A small audio frame classifier, trained from scratch.
Training: 5200 steps, batches of 48.
Data: trained on synthesised sound scenes: up to three everyday sounds over a background, 26041 training examples, 9.6 epochs.
Rows from block 7 of a small audio frame classifier, named by matrix and row number. Rows with one number within an expert belong to one neuron, the router's apart. Each number is 500 + 40 x the weight over its row's rms, rounded and kept within 0 to 999. All counts start at 0. Numbers have three digits each.
After each expert's rows are labels from the 100 clips, of 14976, where the router gives the expert most weight on average: "top examples" is what is common among them. Only what is clearly more common there than usual is listed. The data: synthesised sound scenes: up to three everyday sounds over a background.
# router: router (model.blocks.7.mlp.router.weight, 32x128), inputs 0-127
# gate: expert gate (model.blocks.7.mlp.gate, 32x64x128), inputs 0-127
# up: expert up (model.blocks.7.mlp.up, 32x64x128), inputs 0-127
# down: expert down (model.blocks.7.mlp.down, 32x128x64, transposed), outputs 0-127

# expert 23
router.23:479479475520533523538510504482451458454470446477445513432445445548479556504555459526453517473490474477487559458544450434490497485579539436568495452447496424456445443505562474461582497557565510468435558488501510482437499446534444514535423527483533483471469457469520500525546462535438494506420528498517549473483432503497467483471500544488482535404522504482534453484478484548507526463437
gate.0:529488545503549471473420528506544466450553429468510562562615519525477536508444480468519539494444511513492482502476514501472495489551536586457441491401466527552528457472524441480508521513556515555546466538496498488518541501475501544470544528444451567450509511570534504445473528507525362451483534486449561473522536480426490493542452496498490469508518423479515501563473504491501459502493
up.0:449508492487425497510577444522503475493530532477513463482478506505478472469476441491532415511463494510522438563502505436550500539502517439535448521517509470483529497555381539550428486541459420469490464440525540483514500524556556469547483584559600499491520431559559511526462572489514556540506508486508483542511517522515503458520482546490587466480504522498540488411495493473439468441527
down.0:529521556504521518541522440546515496527456428517557467455531519520470541462474539567525399525466562446461519581516464525390464546479511526441497517516534512438514431460460528483552516571504501456488503486493515516484549529491454537596551496462492478506492472566527496559529487520440450487467441484515502549459506519391429477480451500480496511553529435494455567523483532514448510486527
top examples: text has "quiet"; explosion; first sound: explosion; ball bouncing

# expert 16
router.16:498492537430495545505439456540466442467449497536503450492465527445497468532490511462548505431504542555522456587533554526469581530546527455525462437549529477553539555482513491517488421525472530512520489498553491519493553472454532483511468435496514487502459571460499526508446525582500450562448567490523490438532422528494491561525475532444492508448528518479549471429478543416462486576469
gate.0:454496507517502503536569500511500457562526580429501533432481442551470471532560523496500510443528551482507487468505525503570476476427517503485511477497530485555454464502473523448479562496473497466474561527495435554556473468512456475465525516546424509578519427467479573558564547447471558506523547468522420498466509425473464559489471478472504486472401513597484513457508548539482546476521
up.0:468535533456456489537557442528494552483482458564509512483485490537484449525490543489491490479549512501463379519573520548555440467505538522462526525496477487512482506511539540510493514552514482459536510532490437539557422523496538525490477463549517483555567437485489519537577459465483561475454472470520523523489568493508452555493421499598537508477571575532460451613493509558463489454464
down.0:518451455520513529508554493452497474421555444534588474522529489531516460521519578541536457575554533539580471492525436496479483476516472512471472451548583484530505487448533477587461457502491489470524464464466539556544542538460466468429494579484508522514504493544544498591514506475480495487479518484558506490438476477553528526531439505487518418499497547552586495595505520489481554456464
top examples: creak; first sound: creak

# expert 20
router.20:552511512459553508559557536518485525518522475512528417515470490584485477453418448509483474521551522458488553537432465522485527558517539471534490551533499533522504433487420525422569441478479406453488446461510483458449520480499499476494479451530591527442546547511561540518454494444434517462520474524500517521461529435433431539515539527552525491527513487465542525514563484525482477520568
gate.0:491486595539492541534465488499557497409415519473510526521468446512547534457487474417451438568538598475490491534490460518520524510534509491517449423490448545499515509476505499544526547536502545509465547548550522546464559486540493510531554561434472521520517471534417479418514473520466471493455487467513477514489534520503532457473478604503481451462489439477533563492575472480420463520479
up.0:456467495547525484457511481488537457560515438493545584575594488484493525478546528544495421499487480426444479625484484588497528516540469551566482495538464509476508511492440525459479443513551448463541477537497486524432494484454472457523469482372570447501452446550467526514502537515535504546533507516484465552480495475461489489522486455477537518526551504494469462502520507422494487460446
down.0:547482473538460475454485482486521557571439455512475460517484557497498422544532541428439473468518519490483519587500491536461554435535507541408460436619543536451562565472468524481528502452533538465524486503484487510503507446458477535517526531545504472463504480479526515488504484530518479506433529507493465583466515404510529521538514516532476500538559563563457508421430503488442478484449
top examples: number of sounds: 1; electric buzz

# expert 18
router.18:437451503449489518557487563470564515443456517491450510469492523449475482467551558501509452426553469423497497494519554416439485471502521492520510477468494426563455512488489498464512503498566493454554449445401486537503540476535533491441470456428535490514530501492448469485460518489559543519476559436557512499471407541515557472533480430473458537465519493538455457436474442455461505519475
gate.0:531532523487513561437466510553521409427569571498501444535571546530450528441454517543451460431507450500526495469509526463494513420506476430494512491506450461526483536493484496555482430541513494464463469503497471509527439452565504541548471467499518457435441523564544524501549483503501444514569485509477499599497461516465468565462462519527454474532523512529446409551481515510498420520491
up.0:518505438505465522491471523547535418426503487494540494555517516541487534460464526555480434482574446553479553459496476450498454443498498474541478495463509480590502522555553477422507473539537455509492573511415493589520461481446502549483475499506534501512466452516492481489500497531565409446511436555562515528443414491463457537515441467491505470545530488507504459554550505496524436555555
down.0:478521484491486437446468538463529473584495483512595558512494543498440514490496510510548548509515507424504569523475569513512520452463496541522440436582458453494474501465482571441482522479433549413521517546515452538533429381555508536468426477472487524581540453498499518520503542483443542507450538477553528497470559519524555521483466486523513500486469475465495520499488466561543543542468
top examples: thunder; first sound: thunder

# expert 28
router.28:460490514478433570547485466472429508436532496526510547512505540540533519543485515528578420526473510545539493562519546525426536531518458459582538418521494495460503491523416486516472475517568516457572442461447444472440490496471504496500447512515467552485445528584540550518532519514468412520530571505529464443510539506536563534536526462513511519558559484456487495543477510565487514540456
gate.0:440407457573474563554513451468415503494545532505498528493549481476545501474534565501595477508476527452475522571514525408424454469511439487479528507546472517480443459464465501476566478533531519469507476459501509511527481498523569511559493495501501504564530496489460478506589508482532495454501447561521470476472522464479514524513494436558545466422526525616500467495564478531523550438525
up.0:479450489503511567499519453425436491470577532530500526475565464452522581488503505491501428506488504455511486571499486392527452549511472466480494435524477503457468475466474505504548438506552506452555502466474505505482477493468558521553514462560496513596501542475515543561565456507478486467496475570549457429532520515525510549569462460529518437421533520558504548457544506512595523533484
down.0:498428535516554496494526518494483525495517507575445543432458537480516494455548545452573545472438536500501504462452502448485608491498476527456516412470477456506538468471476533533458495520505468468464485542506575490553522501504487563555514520442499532555519532436537565488545563514455475453498527520532503531506516465476545566526464460425532479382418572500508496529523535452480454444496
top examples: car horn; first sound: car horn; mooing

# expert 12
router.12:527440559484528472442462550518536449497428545463474514525470538462461442500420462456470473461512456535444449450488472438462496526533539561539552478431423466500440480507524472522518497429564535496478499429444476548540457529508482429491504458505457500507441491430459467479441425478574460467482489471475503484440491466513485555478499563506493537427472507510485450487453580439489481492467
gate.0:513545492564515516443511511504491482478570578488510518498461505501448455505490591467459470515486442482418429487513505489521428463481513507430560445507559477512553432500437483461438554543545544448513502534508467479546492518467519561470568456454480508567487597493470525443493502480510450433508405492496524447497528482490479466515482483503471516552573485478535510446517496573456436418494
up.0:467466510479474531507496532519443473560489549473554526485525489487491511525500531523525505480572496461533484555456443505510540495532474524499446534592429454547517498466490486505483471508478532581467460519518550461475472485498504468519450510530512465534604468495439441517486503563481530571465515566442461480486541512468521533546490538495524471550512574491558547514466599445578528643569
down.0:560483507543559512516549488483495496434563459513526387464485503457516525539520540588504463511446532538538516489524467457476517596533558512499506552471531542479552526487469464493458547456554470498535480545549487470476524529432447489452566618462474555493445542507499516479473463525566525476564468537476489537481640501504502519531469473502584508474485515554474530523513478513524481470508
top examples: reverberation; laughter; beeping; water drop

# expert 1
router.1:521575560476577517502502549559528529451573524573529463495487486464478505504501460578490472517516548445520471461422558434525491500451542489452539469499496549445532512441429573570501472550513532508504486526470487521507510554451571566456481546487441496481498524571503564542559466509540461506552453487523481455545553541476568433517556541479503487493457520482545502549463485534514483441557
gate.0:524481459500467572517444406495507474525499488504546509557480492554486542551479542494548516551499533550514485485547512517522471445526488469468432509462440458576429512544522425489469556573498458465501534481582453557449530511559521541479454471481539423502454540461500469512525505522466498455528496575519528460512441494523538581480418443453546547480528555481497488505495496500512425603504
up.0:531446458512493515507471515515438439411494506502441547422495434575472505514517450524475486468483525558468548511469402530477443524565454479519470503474453487508574530521507494482442525520478515466454463403557509487489442500560435500486527520446538432516509456459484454444457524481496476464541508520508425509458480522477514545526523540483532489465489457502445502537545480552468442602409
down.0:540509508548568471476517447477514520526498475416489475490472486488497536493584538586467478511521453499498498429410521547501437480464486526474521542554470508544476497514493530525505526567462504481572491463492473447466432524525574504431459436525484532518510487546543483481560564560508424528491539457454403562505526498491464500513476496446447495554469439492489538606520502437444494433507
top examples: siren; first sound: siren

# expert 17
router.17:538468550546500454461510543586502503475414457424507492453532502503498565539558430454447554511540565554525509434485509517572436558487557570438504486491446523525482456452534502466460489479561492433536508548506444497476424470483489505562484491549574532498533497490554550515476437461472460545501454437464479547501539487521552565495484448479480487496514475550507547566501518536539505479521
gate.0:437541423454542542521563554510485497494457403511469530507426465542438425486527537529538494526473510490528469470588458504524481527499498516569467481530483468520529572520499555481465544491554462506479514535461467500478455485481531513416491524597533416515467424529486387482500487519525549546451533525452525516554533480443464504549517526516560479452497489478474470464495540482492550578528
up.0:459458456514525498600499497426490540470481569516540489459535496484522568560483557554451520462572511530474443510383494571506486458520473444539503484505598500515483472510485457526521479443471472453499449501441480506486506537464504499526581577559530496504510546495469487515517528526487421586492556511510520499522506546498425548406510469475461498518497502488440562522496453563435476485522
down.0:477470444452525451511446445558521468598463530459531485466480459429539461424492489513501506497474502497537522492571467611559481507410455462443453524528460495506433449522530463547539459478535473551508431523491474497508482496523494496481551479425565484486549475465518476474515442431448460526557593457477537492541499461486513467470466554545501546472535495505486485487528487490520518435593
top examples: crying baby; first sound: crying baby

# expert 13
router.13:516489478550534547508603527527548551504484501538439517445545431532485559530454548533554489558505556565444465503439481576540436508446435476532554498423601493456509505546570534483532521446527481442490494546550522454513487517489532450468523494488494548486503485514535471504521467443533477509514557463488500471542452479566497518464573502530506559455484519574452503509420455507459497519459
gate.0:529532536524502555542500550507510487520492518525592531498460481531517547565548544521540503534537500496531518605529495571477517511463484472524460555504533542458560525524539467565438550540437434492396520542557558468516546522512470430496486546496581517522520416548475506503492536562480538499506472540429443550474535477528464526504455478492502464578426545461435489524506495526504450549495
up.0:505570524515519512538515553533525530536535503527582532481488501533510531538546507558521473528476507502539529560532508548503503508490465452467472552474562581420544465559523474563484511558460485473415540537568553472549549451505426382481516565486550532503487468582453469474482497547491485475483484510419472504480548447511469474491506495484491507555423527471444444491487450550450461557535
down.0:512524463505512513498557513588534488461477420513556473498410486483539514468479453541487549470501531558498369525575494532488479493507499517534496524480539494489501442494548518536518532480504465470447514471511532450395564457505500506459491548546489465505486488458441417522472433560516454542506520474473489504457592465458495466540389547437470528519419478534516541553463456515502491514515
top examples: spray hiss; first sound: spray hiss

# expert 8
router.8:531468442453445502504494473445542562435457515542505513550456517458476493454474538492480540478573469497575546456472570437537484474540518546436597478519492491524523509424543505461494474491562446589542504562500505547446542548533485504536466514427534521470437491464498546495466529503531431498498442467530574487519440448493521490479492500515560494573487499465537534516465499529527514442601
gate.0:485425522459467431505541514447465494520501489472470498471454489464450527466535457434481465532452395492477466501523531423529482489486499485475464436424459505512456540498558582539531494404509535470485540516502553620520507484444497447551398542540519424478594479531576535548501535487500497475522503483540519509546504507532458496486498512507542554465459553513549534483483539446504495516510
up.0:526431516472557547537525495435444467498511482480425508450538465534516505531531510588514531543538489430505555513399477530457496489513436519477437631551521501525396514460466478496450508462467484547507538522538437454474533461491453500484484539510514543568537528542566480506524548522500593518494512491468477494529487420515537468515489493484516504544481484572499501471475491562528574555466
down.0:477485481485530476531482539500456465510429440485413456449449561501563457459520468468531484548530502533538454461508481459563473522503471466593543501483494544488434434488495468491578506538515520434523540534436528510534529601514477567557481400465451525462519480512524500530431535477596447544495485468472476447505533539510498516542499499450480535524465515519438497547426503539495564463514
top examples: fly buzzing; first sound: fly buzzing; howling

# expert 15
router.15:460559548446516512478524562530550496475524517554524515505512512421490464487474466502540529486537540591522481533528455516561505558501558446519445508467500516493515496491469424481426500473480516446481482491469447472466449538573547463570586454528541453464439511556450562462463490578457506532556433449487449500469554472522556530478513581528443501444552546507550501522557506490476493552480
gate.0:531485521511501569529483494486513607571519511412509490463501468542470428521505495508515497472534539437568504445435522511514533399546517532542509555509426520464547480519519508465547539505466478556502484485538542504486507459455506485401409507512469517423516515486530506467474526540521540543453505571549520494537523469509465429534506481489479504632506539468535444514464499522512429444458
up.0:461491480470454532471574467507439483504515426481499500468528535449515515526467499597457504517531507499548397478534455561449509548513472469536439565517549473410512477508478460455515462472521425497478474440529460447492586499523451481530489491532531546559523539500481421462443499518510426499456528508433448517465463453469505524483520502532479478519510389470471494579505500472528505596501
down.0:462504454483519505494478489538584590521460562479488521469565542488565474494497482461567410493475479548445501430473415517510468505507498504467525595422504462506464461499530499439558585488465488459522460491519511481493499547514480483499520455529539534550482513474506509499453525518424470488572456516487460480468487446490469413483558533496471572472504474427436507523574547491480528575566
top examples: crying baby

# expert 21
router.21:460519542551523552499440458456546424448538452473423502455490556527498542468496499440490557457508450501534431410459513471436508490526517459464453553469469490503501474540456496525542504503550532458550445486564544489478529531469565490494451494516484451546474491521481440502495472451415462468511432562505435516545496525448472469533456564475476502504524516552429456496572493525453526574567
gate.8:565512464516499506547498476520527554484485467533492523561480468508440447520547528565527474606582505583502542500479554531500531451525482502462521519502453558499507448588579460446480443531484520478543520461420458501517447488500433497498530494541484501486520533598509479464530439523507531470491434473562480519509598526511482485550511455490541489496544562521499477538557445535419572494512
up.8:464500482430533570525508535551569459454481505486501448449500500483423489488503518584554545509461561549454537544524552486589471458485531505504537543521479498505536475449522504501452524481536575430510479549506521510431478490504560521510524467477497463541481494434418478461472504416498463489499524505504512505495478435535465546456516500572463544537566416551469414409474480481507546467552
down.8:475499503472480469505536441494511494526495529495467466433501475520489525445480399463475474470457435510521455481466498455519479426448442501566510440469524532531464469420507518492527575488536490461488424510460516464526435540527563534528501436448545417514499559424496486520585454500542435518483530537533543510475473484558510585506472466535466485442492445511442482433530513447515460465415
top examples: sawing; fly buzzing; first sound: sawing; first sound: fly buzzing

# expert 7
router.7:508469474531498527487434530533440485507482497508556464505494433575474518439544499509448404547437427494494510553543468492428505420485445482504414522535512457485438514525498539496518586511515509504446510429435456495506495496463585488549544490503442547521429518529518468513455521506453538547524523504447430495495435490508468489453458493488428522487494399562508430472529552521498500479476
gate.0:506492502462567539474494574441500482502528458466482526525547535527527499576554531567481466521518557509568488458509528570462428509606464537486490520463578520496554580550529487507466544483542433538528520529499455523445515479554431485440509509468466514495437492526521583506501535512530486522570546515453470496454537506479574464560506478520560510498463441438501567474482534527469561563483
up.0:439437591557560482511457506481498569517562502527501494535505500477523464519501530538510503502534513507464534469479522494423541501554438564416468535545530531529512539471426421463454491480546491464476541548514524506472561518472483613478546533484510532492523456535518456432407503488450474414511532510444452520500526544405539469495476476441496486492465517498485544503514587527463548518542
down.0:547502573466498472467534462559475477494490480492536493457487533499508539513546443459464522483518528452473508457483470517520592607541496486484526530484530511527574492563505504523460533496440487441500504525539525549544533497503583546444500504562587450494532487492554540608520467531509506576546577511507534459545521482565473524409481503507487473451517556501487520483414482466588457469451
top examples: ball bouncing; first sound: ball bouncing

# expert 4
router.4:461477517515439441492471468449522582533452548494438590563472440491502554526455495448435472507496528479516449451447544444505448557524514522509527495490452474540542568459466419455452524444540475448510566503423568467456448519489524534507491492526484559576540514518521572464470571558454437461454518525539519467477505529524479496509486488444507555478528476486509475479574539473453485498499
gate.0:402476526493430520500509484532562520479584466464547510505588477473512511509500564475547465475540501540524452501471532510439547521511481548451465487446532541509568496485496423556480473515536535516515519507495510398444488472575485524449470480551491592480496518497524506486507543578532483512514518528509506476472465536530508481493505581451603484444547422485566440443508529435486518558457
up.0:456519507485439444515550424468525571534532556520516491540556520515534534513459481453488557500459462495484422454450584450478520522470515491517456467500510556468569520443513443539516448449591525488483508456489553458444405540478529546444463460484528574576529513536533552530518557483510504497468514463547473522477459556578530472481551550509567512488519484489451465438482523463523506488451
down.0:473449455516520558466525497507518435459549452551500523563515457548428481529603512541476466513570519501481464543473546478479594441497436490448446480493436518510519596511492489541526530539514508501571499541460500523463509469538467519530499414515474505533533499462475482473605530505620552537515495518475484537522551500512560505500501521508581519501501535471574481507500532513519538576445
top examples: footsteps; barking; hammering

# expert 0
router.0:521494491465485542480501429452498475447517440552529462461496497458521517445467567494510500493459530453532422543481547534532457486550511440450548484482430519493438542480500550552431443532577467504508509482581474554551518548555462566529459529480508448503500543517472467526468586526477452542499509585565550500506512488484531525547441438457520518536516526546426456451464546524536519514576
gate.8:489536498551549513543505525573529470512450492475456544528408396514463501559481504576497475475497551448501473485499536504487479427523573527570569501489565599504495539410528585447543429468449487503377509519485571533498489561512497487489508484499513515447445472467520491552474534483495539503504511489471429492572485523520478491456526478508476548537500532503492469481463535500541567488474
up.8:469475462529482430495468501543500507490486568473485449599484429538494545497505483462554520502523475527490467533474555522480513456588558443496490539519470510406543445522508592483448489530489488491494519522539533525510454540440577504527537562430478475445551537489579521555513550471490532446472506469469450548490487514454550524490509414505507492482485497482544550569554574489437512558432
down.8:487508536525527466435522490585437417459441523436567458421538454535508536520400503481537501534538445497470549488524532438534511465509518506512527529539514520523461420485455471520450540487450512480474534456493571499523489470383487479536565473465463519485490489566468495543473478462531439499475505473521493503518479527485425534462453532507499439533561547418476475535522510594512446478515
top examples: snoring; first sound: snoring

# expert 9
router.9:440539407434482535467468549424510518529467494556508526494458538488524558498523471511468453511553495527417554539562450546442467466478526551513456561524514490559450528534503545545500555467442437489541477556515527476464539538475566494516434491511508430573553461470541416551468457482471578532473531462488487465483528476551539468520502506446494509463501530463440550494447510482463471524561
gate.8:541546515483467431499534495454505442493477485441578525552448473465468478466491443489469428507449495555507513492521496575484556525477503443451517490580461562516511503562472499508598457473493547463499508439463527550538484503452502500521536417470468487580523489517491442568479427510428524503525406479544521576553480560482457501482551506535408522503549467460464520477519494515493484442497
up.8:492455476552495553441483514544488546482548493575433418560506581459512503514475547512469488461538532513552485565520517462482470494555517572517520500451528510468478487514498539540440521507515436578530483563541469458452530514600551475437446572490550495446474498523492533534512521516527401466510526546457500491461497448456526411554485491521505450527471555543571498491442523443493466517501
down.8:531493494505499548483467523561459499474550529465511580519530468445529497495544488508502476477463527500560460529548457494537534481482509518381498477507484478529441459429528404503479498449521552496509502454434472427416530419497530506532617465484453517505497458545437512460470514570540512496570469537464477506452493442503473512511496461488547519425566501494590505516494433458505440467525
top examples: frog croaking; first sound: frog croaking